Rows from block 4 of the text encoder, named by matrix and row number. Rows with one number belong to one neuron. Each number is 200 + 40 x the weight over its row's rms, rounded and kept within 0 to 999. All counts start at 0. After the name is the row's rms in percent of the matrix's.
# gate: MLP gate (text_encoder.blocks.4.mlp.gate.weight, 672x256), inputs 0-51
# fc1: MLP up (text_encoder.blocks.4.mlp.fc1.weight, 672x256), inputs 0-51
# fc2: MLP down (text_encoder.blocks.4.mlp.fc2.weight, 256x672, transposed), outputs 0-51
gate.222,103,162,308,202,150,191,143,189,194,169,218,168,166,137,222,212,195,117,190,194,215,202,170,214,178,167,175,203,150,234,243,213,192,212,134,213,188,172,262,189,215,176,212,132,217,214,184,177,206,162,159,144,171
fc1.222,095,274,211,271,138,235,195,156,211,157,205,183,160,186,245,245,264,199,168,272,164,232,237,214,161,254,220,247,210,169,150,184,162,158,184,171,214,293,190,240,157,172,188,108,200,162,239,258,225,214,172,142,163
fc2.222,100,117,279,217,216,132,166,256,192,189,247,147,237,196,235,156,180,208,222,174,177,238,110,194,197,212,223,222,159,113,250,248,196,200,198,195,210,221,279,190,216,158,239,191,287,169,165,165,182,199,193,259,178
gate.223,064,173,203,243,160,181,117,195,222,182,195,210,295,189,157,155,213,187,183,198,154,165,224,223,237,204,173,194,185,192,183,116,117,238,163,149,244,163,191,229,96,172,188,147,117,247,196,113,175,159,196,157,218
fc1.223,081,247,211,213,235,167,317,161,268,226,138,220,226,242,218,210,161,219,206,247,236,233,215,245,164,223,249,175,260,240,265,299,236,124,281,266,203,256,186,219,174,271,168,283,244,142,155,218,260,200,194,190,184
fc2.223,082,223,162,229,195,185,262,210,165,122,232,204,184,244,222,136,133,261,208,257,214,240,240,197,249,256,221,100,106,201,240,236,162,236,137,117,178,198,192,224,185,224,130,155,144,154,246,174,183,245,221,223,206
gate.224,056,182,164,209,205,238,185,159,174,109,240,196,193,287,240,145,231,230,187,193,173,249,236,139,240,244,248,168,224,134,239,200,203,255,205,186,228,232,192,228,142,179,125,172,242,175,248,196,230,219,130,136,231
fc1.224,065,163,208,152,267,190,145,154,230,181,160,211,208,253,194,165,266,167,116,259,233,268,148,168,268,135,250,195,176,169,241,212,169,154,207,275,237,224,178,156,153,122,223,196,253,123,197,200,193,271,218,252,177
fc2.224,050,258,182,261,133,204,153,131,258,101,212,210,142,196,170,201,139,264,164,196,273,228,213,214,158,162,269,241,188,155,161,207,171,217,217,283,170,249,239,183,148,163,203,204,213,241,236,249,222,212,239,289,171
gate.225,100,169,195,173,211,178,159,155,199,212,223,174,181,147,156,214,205,145,191,215,215,223,108,199,222,123,146,261,191,129,212,173,139,258,197,261,204,163,281,249,212,246,205,198,190,202,207,139,178,164,173,167,221
fc1.225,084,100,238,210,145,288,116,170,252,178,204,198,136,145,183,175,187,256,251,220,162,222,198,254,195,169,173,146,184,210,253,138,234,170,193,138,162,162,177,179,218,232,216,137,228,168,167,226,200,156,267,259,249
fc2.225,080,211,153,180,174,169,197,197,206,195,191,227,219,244,273,249,241,204,176,195,209,179,193,199,241,197,193,225,169,226,175,192,184,213,259,164,248,249,203,149,173,310,188,160,184,225,278,187,212,248,164,231,191
gate.226,059,174,201,135,178,157,108,189,157,241,184,143,212,152,156,191,251,196,180,217,216,168,171,228,188,178,162,183,180,252,153,234,220,250,204,257,149,201,163,157,184,180,171,179,171,276,295,135,198,220,209,134,207
fc1.226,070,186,186,222,233,258,149,230,170,203,219,223,141,110,206,212,159,200,207,208,130,247,173,257,191,200,200,160,182,161,193,177,254,219,143,279,219,243,191,217,196,285,228,249,128,148,212,139,217,249,161,163,179
fc2.226,059,134,202,229,234,240,173,222,164,219,214,219,196,131,213,264,205,226,154,219,174,215,195,106,194,157,281,212,169,220,241,241,261,157,291,196,147,235,151,150,226,225,169,198,268,155,193,208,130,156,195,184,255
gate.227,061,246,178,237,239,134,194,236,235,184,165,137,244,250,185,172,227,189,157,241,187,240,217,244,187,147,132,230,187,235,258,207,186,282,231,223,186,200,179,208,163,204,209,165,201,208,193,251,249,262,229,217,168
fc1.227,074,166,286,150,221,261,172,221,254,143,177,201,194,179,232,205,180,260,148,132,161,151,160,218,247,229,202,188,173,206,198,244,190,154,229,317,186,166,232,238,202,146,123,211,248,178,158,222,195,205,163,203,255
fc2.227,064,110,172,168,202,164,146,229,224,269,248,154,242,248,152,185,225,146,245,218,194,206,93,187,159,237,248,241,264,191,220,197,223,228,218,220,228,234,164,191,217,263,261,255,197,178,107,208,167,239,111,226,223
gate.228,120,127,261,167,213,194,129,230,221,161,190,175,183,118,156,160,202,164,217,158,213,199,147,228,213,184,193,233,193,143,207,181,167,261,155,258,195,162,208,214,266,215,223,181,164,244,181,177,192,142,176,158,184
fc1.228,095,243,193,208,167,219,218,207,215,131,208,182,192,164,263,151,253,244,252,150,175,175,209,207,203,135,205,173,221,149,207,257,136,214,219,183,236,231,172,195,205,223,213,169,145,241,135,184,266,229,246,169,215
fc2.228,103,238,143,168,209,222,195,228,179,246,254,149,255,218,291,117,200,222,228,251,165,194,158,203,178,239,223,135,172,238,197,165,219,216,119,145,227,136,247,244,134,227,203,195,137,178,253,269,189,235,273,212,156
gate.229,105,168,258,88,208,187,203,166,210,176,217,144,207,155,172,167,219,173,209,185,186,168,172,231,235,174,160,273,226,201,259,187,186,249,139,194,221,191,186,202,254,210,180,207,100,229,241,187,147,169,134,167,182
fc1.229,081,175,155,184,234,222,261,195,112,145,198,165,205,281,243,181,196,209,195,165,149,148,188,166,244,173,208,243,182,232,217,295,132,157,207,244,98,236,196,197,188,265,233,183,184,222,156,170,204,255,249,154,193
fc2.229,075,216,217,200,243,251,215,157,217,175,184,177,279,155,260,249,204,209,208,257,205,105,161,201,175,194,199,264,221,240,136,122,190,157,246,221,264,182,257,224,221,201,187,160,210,192,197,232,228,204,217,217,213
gate.230,098,148,209,123,235,186,186,204,171,230,276,202,218,185,168,200,179,197,207,242,210,212,165,157,219,165,145,203,173,180,280,184,91,275,205,255,196,120,200,207,218,199,188,165,139,178,167,169,196,177,192,139,252
fc1.230,080,268,190,153,254,152,155,254,214,211,177,212,214,180,140,153,233,195,174,183,138,209,155,161,211,198,259,224,234,251,226,257,184,207,178,280,228,216,142,177,197,191,207,207,208,203,236,187,204,257,159,197,174
fc2.230,075,52,203,151,184,194,228,219,177,231,243,198,218,171,178,140,204,189,186,208,204,302,185,130,241,106,167,161,162,122,280,201,179,249,178,253,203,150,226,218,159,172,226,189,193,210,208,220,169,250,185,225,199
gate.231,071,163,189,196,255,182,188,219,201,222,245,144,186,197,170,172,232,187,172,183,242,190,136,186,196,152,191,191,171,205,204,153,227,272,203,218,233,118,241,213,192,234,248,265,155,244,210,201,112,227,99,179,228
fc1.231,071,186,154,180,151,189,255,165,183,254,223,158,189,250,203,248,184,203,98,190,222,156,190,156,283,200,133,175,172,227,182,213,162,218,135,277,168,229,175,144,176,200,163,186,190,188,224,237,232,242,196,188,192
fc2.231,059,142,224,165,220,219,194,160,220,211,193,250,149,191,168,200,187,184,167,215,218,169,179,242,280,181,186,261,236,218,165,116,215,162,244,161,241,223,169,238,250,155,165,287,183,250,184,233,132,146,261,209,237
gate.232,117,168,236,157,218,172,181,186,214,196,194,188,216,229,164,185,183,159,185,170,265,164,143,236,221,159,164,297,172,165,267,247,139,187,188,276,194,192,240,242,249,215,245,136,165,218,206,218,176,161,174,199,143
fc1.232,115,198,239,157,179,258,193,161,238,162,200,278,102,166,181,290,225,199,210,179,252,216,218,273,211,207,147,150,153,162,254,161,253,201,193,184,193,142,222,217,232,180,182,214,263,200,205,182,210,186,250,230,243
fc2.232,124,275,260,238,219,257,188,127,174,138,216,197,156,162,234,269,185,133,211,247,163,171,202,203,216,237,221,223,154,220,145,251,186,173,201,183,210,273,157,168,198,199,139,126,181,179,232,197,232,163,206,176,221
gate.233,166,155,285,229,214,183,105,225,217,231,201,148,157,121,119,191,147,170,158,212,161,264,232,160,252,198,190,201,180,203,222,193,166,280,66,186,198,100,217,196,169,169,230,188,201,274,206,217,92,201,233,223,151
fc1.233,212,256,180,240,237,151,234,156,202,257,177,141,188,202,188,223,246,159,206,190,191,197,188,105,110,201,246,284,240,241,211,221,238,129,204,202,215,166,171,134,167,220,283,164,241,149,232,246,232,283,154,168,201
fc2.233,222,205,207,229,243,156,213,194,252,209,226,206,271,218,207,215,219,161,138,207,140,208,134,130,207,198,283,244,191,269,171,288,242,183,231,260,231,166,199,122,183,187,246,230,175,187,226,163,199,271,117,209,206
gate.234,080,244,206,150,170,237,137,172,199,258,184,163,180,172,111,207,169,137,229,190,196,262,232,160,230,182,180,284,155,163,208,232,183,256,149,217,188,159,135,240,226,250,212,179,230,211,203,170,189,150,190,143,151
fc1.234,069,225,206,196,197,159,146,237,250,156,224,170,157,173,159,214,185,172,173,266,245,147,191,117,153,235,129,92,185,180,183,227,142,151,186,172,148,141,286,221,185,250,243,270,178,266,189,152,188,218,200,211,213
fc2.234,059,271,143,218,133,208,233,152,269,193,162,204,190,246,279,229,204,261,224,257,140,163,224,158,196,211,141,217,190,262,180,160,232,122,252,226,222,168,182,208,213,172,252,145,172,147,199,266,192,173,185,238,223
gate.235,075,198,181,157,234,228,197,194,226,232,209,196,199,145,176,197,199,156,124,189,258,258,178,207,262,185,183,207,168,196,239,264,152,254,141,223,157,172,234,292,179,221,183,178,213,185,192,186,165,135,159,187,249
fc1.235,076,243,233,200,218,177,114,259,228,186,205,253,170,201,236,202,242,256,158,213,212,203,175,252,275,268,145,187,182,260,154,281,164,186,190,188,172,236,248,211,205,256,258,271,234,164,206,164,180,147,144,183,263
fc2.235,068,208,202,232,225,223,262,162,195,214,200,227,139,207,203,171,198,195,165,182,209,191,230,240,272,207,206,148,259,183,167,246,215,210,177,239,185,202,182,282,188,149,159,172,272,157,200,184,235,157,177,295,224
gate.236,080,307,219,201,192,189,237,164,207,195,210,186,170,174,193,248,240,172,175,208,197,197,134,190,239,165,150,234,245,188,240,169,116,190,199,195,225,258,163,210,252,212,231,137,202,139,132,191,191,221,149,238,197
fc1.236,084,184,153,194,191,115,168,128,183,163,237,228,220,216,151,112,179,221,202,172,179,206,253,243,141,146,212,269,207,258,177,255,203,157,187,172,256,173,224,205,239,228,166,203,161,190,252,126,172,106,218,250,112
fc2.236,082,222,207,202,242,203,232,193,114,194,167,243,274,173,195,216,233,160,190,217,151,164,221,217,199,145,196,226,245,233,237,146,151,191,211,173,188,272,235,155,150,221,268,202,221,161,166,144,191,231,210,177,195
gate.237,097,221,184,232,172,198,186,209,241,189,208,204,218,185,183,207,124,130,204,207,172,192,161,200,183,255,215,227,129,156,178,182,217,288,108,181,214,166,229,236,287,195,167,208,168,229,164,152,179,221,166,205,162
fc1.237,087,139,188,115,248,127,262,144,250,183,197,184,214,235,159,254,194,169,224,229,196,181,201,174,197,157,260,273,260,210,250,196,203,165,158,267,242,192,167,201,153,249,205,236,163,201,216,262,149,192,138,148,206
fc2.237,097,213,190,201,202,241,264,267,169,156,255,143,235,240,246,198,253,193,211,160,140,179,179,184,207,148,187,183,249,251,201,208,194,151,254,165,209,296,181,154,130,186,180,239,158,210,167,173,228,218,190,117,235
gate.238,061,142,167,204,273,176,197,246,178,167,234,197,183,203,210,191,231,217,165,164,235,157,142,266,287,263,219,157,123,144,167,271,174,237,170,231,188,240,255,226,193,139,246,235,230,232,193,217,192,124,199,225,207
fc1.238,069,285,165,189,254,153,256,220,165,243,187,171,198,154,253,225,191,152,130,223,207,183,172,157,199,148,268,230,196,229,233,164,188,252,228,205,178,233,251,212,151,146,184,186,259,149,175,212,209,271,179,211,207
fc2.238,063,176,231,151,180,242,222,166,222,211,149,129,205,214,245,272,207,129,231,142,193,216,128,171,155,176,178,188,179,100,253,184,197,212,237,171,155,174,163,218,295,184,212,186,196,141,145,205,228,225,160,224,186
gate.239,088,255,219,209,158,190,159,184,163,138,210,205,189,194,141,248,171,158,188,150,208,193,131,230,221,180,134,239,201,121,226,153,195,264,161,241,189,244,191,265,165,195,233,107,216,171,115,197,237,180,172,200,213
fc1.239,085,135,111,250,199,159,192,198,148,183,246,139,241,209,225,173,149,217,227,224,244,225,230,175,208,138,240,156,157,177,196,154,142,221,212,189,203,175,243,264,202,186,244,177,188,182,213,130,166,200,220,213,109
fc2.239,080,259,132,264,186,191,234,160,236,165,187,250,207,162,242,175,131,192,209,217,153,228,242,255,166,220,165,143,156,125,167,253,224,209,207,200,198,200,230,296,222,162,221,161,236,133,245,209,232,197,212,293,159
gate.240,119,157,202,198,205,159,147,156,183,247,227,160,228,132,151,182,225,189,167,146,214,204,139,215,244,173,222,265,222,230,252,200,157,248,174,175,185,155,224,264,222,221,227,207,141,209,171,161,123,180,131,191,226
fc1.240,098,193,165,182,231,112,198,208,216,227,207,187,153,218,189,291,198,138,176,195,238,242,193,210,177,128,161,180,176,190,201,163,256,173,245,290,171,157,146,144,232,247,201,150,242,168,123,155,200,258,180,191,277
fc2.240,111,231,123,240,226,198,326,222,193,212,234,171,204,155,213,189,155,218,206,192,176,262,231,146,177,205,199,176,162,195,178,232,209,213,224,217,214,249,189,179,179,178,239,255,225,177,233,191,164,172,239,153,209
gate.241,066,160,210,172,133,218,146,226,213,245,254,259,229,171,225,230,172,153,234,227,157,145,210,173,250,194,171,264,192,152,168,151,147,247,172,169,183,176,229,176,253,164,187,148,182,244,161,164,120,121,210,261,138
fc1.241,080,281,138,239,150,198,206,156,153,213,138,225,257,227,200,137,270,160,191,157,173,270,200,197,195,195,171,223,219,227,200,267,201,226,244,288,166,171,231,190,195,188,137,187,208,196,179,114,212,277,93,139,234
fc2.241,075,234,239,239,185,199,267,306,208,121,246,231,232,335,174,206,190,150,204,221,176,184,167,183,170,223,161,113,147,196,196,296,133,272,215,208,185,215,205,195,192,195,169,239,147,192,170,182,209,250,192,183,208
gate.242,069,256,175,213,201,171,251,286,242,226,148,202,206,178,188,102,194,190,204,202,238,258,231,160,176,253,164,178,222,178,146,175,179,224,157,244,239,154,160,260,201,166,240,268,168,287,132,194,125,245,129,196,221
fc1.242,080,226,239,143,298,213,252,137,223,136,226,183,185,255,234,243,192,185,224,179,218,179,184,262,225,160,228,247,229,147,241,176,123,168,250,183,209,177,252,234,173,128,160,140,215,156,229,226,291,192,187,175,188
fc2.242,077,175,289,244,225,130,185,152,264,182,171,229,208,198,126,200,264,137,169,170,242,213,171,191,131,199,171,241,209,206,262,218,231,178,181,207,207,168,196,176,280,210,229,167,270,160,213,226,227,189,156,249,219
gate.243,089,159,227,158,140,215,122,199,197,216,252,111,172,126,202,217,211,135,175,241,181,229,147,162,188,210,176,200,173,225,209,101,204,244,107,224,204,113,224,243,248,238,195,196,187,245,170,227,152,164,226,156,190
fc1.243,102,296,216,224,270,180,188,158,218,204,168,220,151,273,197,227,223,148,167,199,283,131,164,218,178,244,205,294,244,205,221,212,226,156,256,188,175,223,165,185,254,195,215,177,224,145,212,203,234,265,96,147,203
fc2.243,102,193,210,184,245,136,153,218,207,262,168,155,245,214,162,194,238,139,187,169,186,318,114,193,171,160,186,270,224,212,274,210,239,236,177,223,177,216,179,208,257,188,290,254,202,217,130,120,166,220,160,163,193
gate.244,121,66,192,98,207,195,194,144,168,218,219,180,172,187,163,143,119,207,197,206,189,235,221,214,173,118,182,196,219,186,284,207,192,204,177,286,143,134,234,208,216,213,229,220,161,199,181,211,169,167,198,154,217
fc1.244,122,197,165,188,148,140,224,255,225,209,158,165,200,303,153,199,181,249,253,153,191,192,237,158,156,215,208,185,275,197,227,234,114,182,235,199,166,163,147,154,206,185,240,221,133,166,172,150,184,251,217,159,204
fc2.244,138,94,207,210,154,231,189,216,206,220,213,197,184,189,228,192,227,236,226,222,233,130,209,212,126,200,183,243,225,276,181,108,223,175,169,219,153,211,194,299,228,193,143,208,150,200,232,178,214,192,217,139,178
gate.245,093,158,244,189,132,196,191,216,246,213,187,206,173,163,159,222,215,148,198,169,157,152,159,195,249,194,116,256,208,229,164,140,193,206,147,204,143,220,220,241,224,216,190,212,257,231,212,166,200,237,201,177,183
fc1.245,104,156,189,172,245,172,183,142,199,203,197,264,215,212,205,174,188,236,139,209,265,256,263,207,177,205,254,182,199,178,226,214,135,155,232,218,247,157,203,260,223,188,205,217,145,177,280,204,174,182,218,216,252
fc2.245,121,299,148,213,162,206,260,237,181,206,188,267,219,261,249,198,184,246,218,216,215,182,324,201,205,210,201,127,162,172,174,235,231,194,207,173,234,283,173,163,159,201,136,228,159,179,242,188,199,244,166,237,227
gate.246,115,157,216,177,189,136,164,234,227,230,257,164,192,174,148,184,194,150,170,205,210,196,113,205,212,166,159,279,171,237,265,187,147,264,137,279,183,147,245,258,219,186,247,133,174,223,205,121,175,158,149,162,197
fc1.246,089,157,177,225,145,248,152,179,280,113,159,223,234,251,215,164,223,174,204,141,175,184,224,205,191,150,171,192,177,204,160,184,264,174,208,159,219,235,207,245,242,179,178,102,231,270,148,152,174,235,154,256,234
fc2.246,089,277,243,218,146,194,312,240,132,229,200,202,274,217,207,258,148,138,244,249,173,194,169,181,181,193,174,175,142,276,178,202,219,237,227,221,206,197,154,169,237,243,204,218,135,140,256,190,193,254,167,139,114
gate.247,129,226,212,185,229,185,220,200,154,183,281,178,230,198,201,190,126,116,205,186,168,203,139,221,186,205,205,239,115,185,157,213,137,312,181,228,156,219,224,204,218,232,161,170,157,146,179,149,227,190,162,176,211
fc1.247,129,177,153,191,257,159,142,207,183,143,254,182,197,203,208,242,221,165,192,158,220,171,198,163,139,228,235,167,149,211,193,256,135,154,268,179,232,159,212,101,227,174,222,200,146,146,221,200,204,221,204,213,196
fc2.247,114,224,239,187,126,171,153,207,184,220,160,168,293,170,165,233,192,161,180,168,146,221,217,185,168,244,294,239,228,288,182,161,191,189,216,254,198,165,200,159,161,216,239,174,104,176,191,209,197,256,155,132,189
gate.248,108,204,221,110,229,151,196,196,169,246,255,155,247,150,197,248,305,179,176,237,223,245,171,144,224,186,227,165,208,218,173,170,146,215,218,259,212,183,162,158,199,262,214,213,116,184,241,223,215,244,177,120,256
fc1.248,111,169,138,241,167,241,181,199,107,205,229,177,229,192,207,156,206,235,261,117,110,148,269,209,221,147,154,101,208,263,216,226,246,261,191,171,213,176,258,261,177,219,186,257,228,171,111,166,152,173,224,244,148
fc2.248,131,126,188,239,211,227,223,126,204,262,172,151,128,161,175,226,162,209,225,171,243,256,181,193,136,243,255,219,228,244,266,131,274,165,219,174,178,137,223,258,243,124,234,261,249,203,162,207,180,222,266,249,173
gate.249,087,237,280,144,174,217,234,224,202,125,197,164,227,222,164,162,126,163,211,103,171,215,119,233,156,199,122,186,149,233,176,274,203,239,205,206,198,174,204,211,265,247,196,141,193,175,157,135,183,148,173,225,226
fc1.249,078,199,144,184,237,219,254,179,262,174,205,192,160,212,232,145,208,206,258,190,225,121,165,231,234,146,196,142,178,160,175,189,228,163,182,85,241,157,149,228,99,215,217,173,250,211,168,230,154,185,163,159,266
fc2.249,070,185,186,240,234,200,207,202,252,245,225,188,143,147,264,259,227,234,168,149,168,144,175,185,163,170,153,218,243,236,280,168,240,195,132,186,209,162,233,178,137,162,255,176,229,154,176,214,213,254,239,226,215
gate.250,084,170,218,204,210,178,168,203,175,163,201,191,207,183,173,150,183,130,116,196,249,182,161,180,184,139,180,195,223,183,203,180,139,268,158,223,224,133,252,264,236,232,154,194,133,217,187,174,189,173,194,194,189
fc1.250,072,213,171,185,198,144,121,269,197,192,230,258,213,225,207,192,224,206,186,232,210,257,195,229,203,232,178,244,217,123,153,230,220,198,248,245,138,186,264,156,224,208,146,236,227,189,176,199,206,188,261,179,156
fc2.250,066,241,210,199,223,143,193,195,253,202,215,238,220,141,272,211,221,223,294,189,200,180,260,145,125,204,218,189,169,244,204,199,230,180,211,190,189,214,208,201,197,226,188,157,180,153,206,231,155,234,230,217,200
gate.251,080,152,192,110,221,188,178,169,179,240,244,123,166,120,149,143,142,143,189,140,264,213,193,148,214,183,216,283,186,171,228,169,137,269,135,227,148,116,219,239,285,227,197,175,198,224,166,178,201,168,155,164,178
fc1.251,074,242,158,189,178,180,150,119,195,216,170,229,190,220,241,266,175,118,177,143,250,200,204,224,137,270,228,171,197,157,255,148,251,224,145,184,250,175,142,247,203,206,250,212,170,247,145,175,165,172,212,253,157
fc2.251,059,257,260,140,163,257,225,225,169,291,189,233,238,255,229,186,194,239,234,187,176,266,154,148,235,240,245,217,149,91,215,229,179,242,168,160,238,284,195,184,159,215,254,164,236,216,220,248,168,174,184,184,248
gate.252,094,215,229,121,189,165,138,196,217,208,165,234,168,143,164,169,202,166,102,220,197,245,187,259,250,216,184,235,189,196,181,191,138,314,153,229,238,177,243,191,270,208,193,173,147,267,250,128,139,201,194,211,160
fc1.252,082,226,238,152,252,215,253,172,243,221,246,206,233,194,223,163,129,171,215,142,124,132,231,250,151,194,253,225,164,228,214,266,240,189,176,156,144,220,222,237,192,184,255,156,178,248,176,159,133,248,240,163,158
fc2.252,074,208,193,222,160,230,183,258,158,213,166,162,163,280,176,147,155,230,282,178,213,129,176,166,215,168,182,233,215,242,227,219,170,198,212,175,160,146,145,239,147,214,194,178,171,213,174,156,228,211,183,191,270
gate.253,100,160,265,170,211,196,110,216,231,212,202,192,170,161,178,216,195,170,178,177,223,246,193,272,206,150,169,265,209,143,221,237,206,232,172,282,136,170,245,208,268,182,168,136,185,205,211,219,136,116,178,198,229
fc1.253,105,179,263,183,162,234,176,203,232,197,227,258,167,197,225,190,193,178,202,200,255,210,212,210,211,239,216,274,192,185,230,271,168,149,269,228,186,222,181,167,251,178,155,152,216,177,231,232,199,178,171,234,211
fc2.253,108,174,222,234,188,224,271,187,177,266,210,185,235,192,175,212,203,182,178,182,180,194,228,228,178,229,238,211,164,200,126,193,243,238,232,220,235,283,200,183,236,184,235,210,191,218,203,169,195,199,186,188,134
gate.254,179,217,239,192,150,182,150,152,208,141,196,211,134,186,176,186,181,145,223,158,187,129,228,224,189,230,134,215,156,225,228,238,223,182,125,177,204,200,205,234,195,221,185,104,189,182,262,194,216,116,197,213,172
fc1.254,210,197,210,213,280,183,226,180,227,215,230,196,214,219,160,203,199,220,158,234,224,289,159,165,202,220,256,229,241,133,220,177,198,237,233,217,196,195,165,185,213,125,234,255,265,240,163,184,165,265,197,212,239
fc2.254,224,184,179,192,218,253,308,171,216,183,171,184,199,209,193,222,151,229,169,211,220,194,181,171,153,165,230,256,204,106,230,193,229,200,249,206,180,282,161,164,219,141,190,235,286,191,112,195,193,194,235,192,195
gate.255,087,178,222,220,161,201,169,236,189,242,201,152,234,155,177,212,239,175,143,207,182,189,163,174,196,201,144,314,227,181,259,178,174,208,223,230,223,206,179,204,252,246,210,206,177,177,161,207,150,211,154,184,186
fc1.255,080,233,234,226,184,164,199,158,208,297,112,236,188,207,157,301,239,144,159,256,204,232,157,190,151,282,244,235,219,204,241,163,200,155,251,184,190,214,168,213,189,263,208,241,211,242,173,190,237,169,135,178,168
fc2.255,073,165,169,323,174,176,221,192,176,204,295,120,158,215,199,200,266,212,207,161,112,201,263,186,218,179,275,173,181,201,193,193,161,138,188,179,171,185,272,180,136,194,206,155,220,182,254,156,227,198,222,154,223
gate.256,061,158,261,187,192,218,241,138,191,210,192,202,160,215,157,258,201,95,219,220,210,254,182,202,259,225,154,144,214,155,170,183,178,200,200,276,165,191,228,206,307,205,129,242,117,193,217,197,178,129,168,187,221
fc1.256,067,185,207,220,239,248,172,199,172,272,218,166,186,189,227,202,141,252,186,198,162,240,248,196,274,202,221,124,231,279,208,189,235,189,158,185,212,165,262,216,232,276,108,216,220,163,257,182,184,136,179,235,291
fc2.256,053,195,198,187,210,216,152,225,182,165,181,253,222,204,162,172,227,191,243,162,194,143,201,172,230,137,219,258,195,176,174,128,204,193,250,234,247,170,170,143,242,191,142,174,129,215,258,162,182,211,241,260,200
gate.257,119,160,202,173,195,134,126,183,216,235,225,183,194,144,199,150,180,196,179,192,210,186,153,179,191,159,174,232,199,210,248,185,188,270,171,223,182,154,273,288,224,244,249,201,180,209,161,172,141,165,136,159,230
fc1.257,093,236,172,156,160,224,230,232,216,207,235,160,225,117,165,240,225,214,207,205,206,241,198,187,229,170,289,187,214,208,257,166,133,239,227,230,220,189,172,210,243,238,212,228,200,169,261,205,164,254,216,228,256
fc2.257,093,132,239,124,188,203,177,181,179,216,188,144,221,208,195,189,173,242,123,155,132,213,265,249,211,168,250,219,180,203,265,191,187,173,153,220,203,156,214,236,127,119,243,200,191,228,173,168,261,131,244,151,196
gate.258,072,218,194,181,178,243,249,169,236,170,174,183,246,208,226,123,201,207,141,210,174,151,128,223,271,267,214,184,185,177,130,208,225,294,160,170,255,200,243,180,154,153,223,249,175,205,197,132,146,228,224,224,155
fc1.258,079,219,95,250,278,137,126,153,199,232,217,206,223,229,234,227,237,179,211,240,256,205,184,199,177,182,197,240,146,169,172,264,257,219,202,221,205,191,246,196,208,235,228,224,171,246,158,255,221,257,197,230,242
fc2.258,072,190,137,169,209,186,243,158,212,234,145,138,171,165,243,252,232,207,196,172,230,269,174,217,191,232,216,196,212,184,189,175,263,174,210,210,140,220,143,215,259,157,176,218,212,157,76,169,162,158,226,253,248
gate.259,155,138,202,191,213,139,158,195,232,238,256,176,221,237,182,157,201,152,169,168,207,202,138,180,246,161,216,266,203,239,219,228,174,194,212,237,189,138,280,248,160,189,244,163,197,184,165,178,221,181,145,213,193
fc1.259,146,184,234,199,266,162,188,232,160,230,214,239,229,206,169,241,278,159,116,151,178,226,194,136,182,212,275,231,201,283,183,210,205,201,162,210,227,188,193,172,148,153,224,171,145,199,156,140,212,231,154,186,196
fc2.259,166,230,140,239,198,202,299,230,163,293,144,172,258,220,174,255,182,186,183,233,208,186,187,156,167,212,213,245,243,295,239,123,204,205,184,275,159,232,201,236,224,222,229,269,190,149,197,208,207,253,177,123,185
gate.260,097,174,237,128,172,202,107,228,175,226,247,180,214,175,168,203,158,158,181,210,195,225,174,210,249,173,205,212,212,165,198,224,158,270,176,274,168,133,264,214,193,189,204,240,138,208,209,149,155,163,184,105,214
fc1.260,080,147,201,257,180,190,245,132,195,226,265,218,218,142,177,251,174,164,226,210,239,219,179,256,204,186,235,181,252,227,195,217,110,195,179,205,144,206,225,224,229,146,128,203,164,199,166,170,211,195,179,225,191
fc2.260,063,315,171,165,196,217,230,170,128,220,183,207,262,155,192,165,225,155,161,177,153,175,260,229,190,204,200,235,174,179,219,274,102,189,197,237,248,256,235,149,164,234,128,269,165,224,192,231,267,193,163,216,197
gate.261,087,163,186,163,182,211,208,158,142,222,224,179,136,133,198,213,205,161,160,198,265,223,157,203,171,180,170,258,223,233,225,221,175,227,180,234,171,154,251,257,238,203,244,183,187,187,213,225,219,195,213,188,183
fc1.261,074,195,274,128,104,221,142,193,256,205,207,253,135,220,230,152,242,172,206,198,202,175,261,202,147,177,119,249,226,139,240,207,173,181,244,168,155,172,253,266,228,191,215,215,192,271,195,164,147,187,164,204,144
fc2.261,062,262,211,244,209,136,173,235,123,224,232,200,241,165,161,158,167,160,159,151,170,222,195,209,189,223,188,207,144,252,183,205,186,252,132,202,256,213,197,183,115,235,176,160,123,179,211,180,172,249,244,183,195
gate.262,106,195,186,178,205,210,140,196,237,206,171,165,195,132,127,126,139,187,171,183,205,229,162,199,188,208,148,190,217,189,222,210,171,253,164,258,208,142,175,251,261,181,182,227,107,204,203,204,160,170,216,117,194
fc1.262,101,203,174,145,210,137,300,93,171,250,144,264,165,256,225,288,151,143,182,182,240,233,171,230,203,214,188,145,160,178,236,220,146,216,232,184,174,247,145,200,238,237,120,239,171,169,269,260,196,182,159,211,262
fc2.262,104,198,190,217,257,232,235,225,189,233,148,143,240,146,207,204,264,204,156,200,220,307,156,135,184,225,257,279,237,173,185,218,168,182,227,206,161,236,105,189,153,216,222,195,213,232,151,199,229,216,174,144,197
gate.263,055,217,257,101,229,169,246,125,174,167,198,208,186,254,156,196,199,185,184,158,218,255,213,255,234,158,176,214,196,241,161,201,262,255,265,176,209,265,246,229,148,189,272,202,154,136,204,195,171,210,226,225,236
fc1.263,067,183,223,243,181,236,251,244,212,170,141,252,238,163,255,239,201,169,191,235,170,198,244,149,275,246,234,135,182,127,255,213,213,185,200,158,158,201,157,212,193,186,221,256,198,229,196,217,187,229,166,143,203
fc2.263,052,186,194,240,190,168,218,167,183,177,230,157,150,212,263,211,195,228,196,140,138,159,168,194,211,212,267,256,196,227,205,263,231,181,119,274,131,266,215,190,171,144,142,236,184,225,161,244,241,204,240,239,236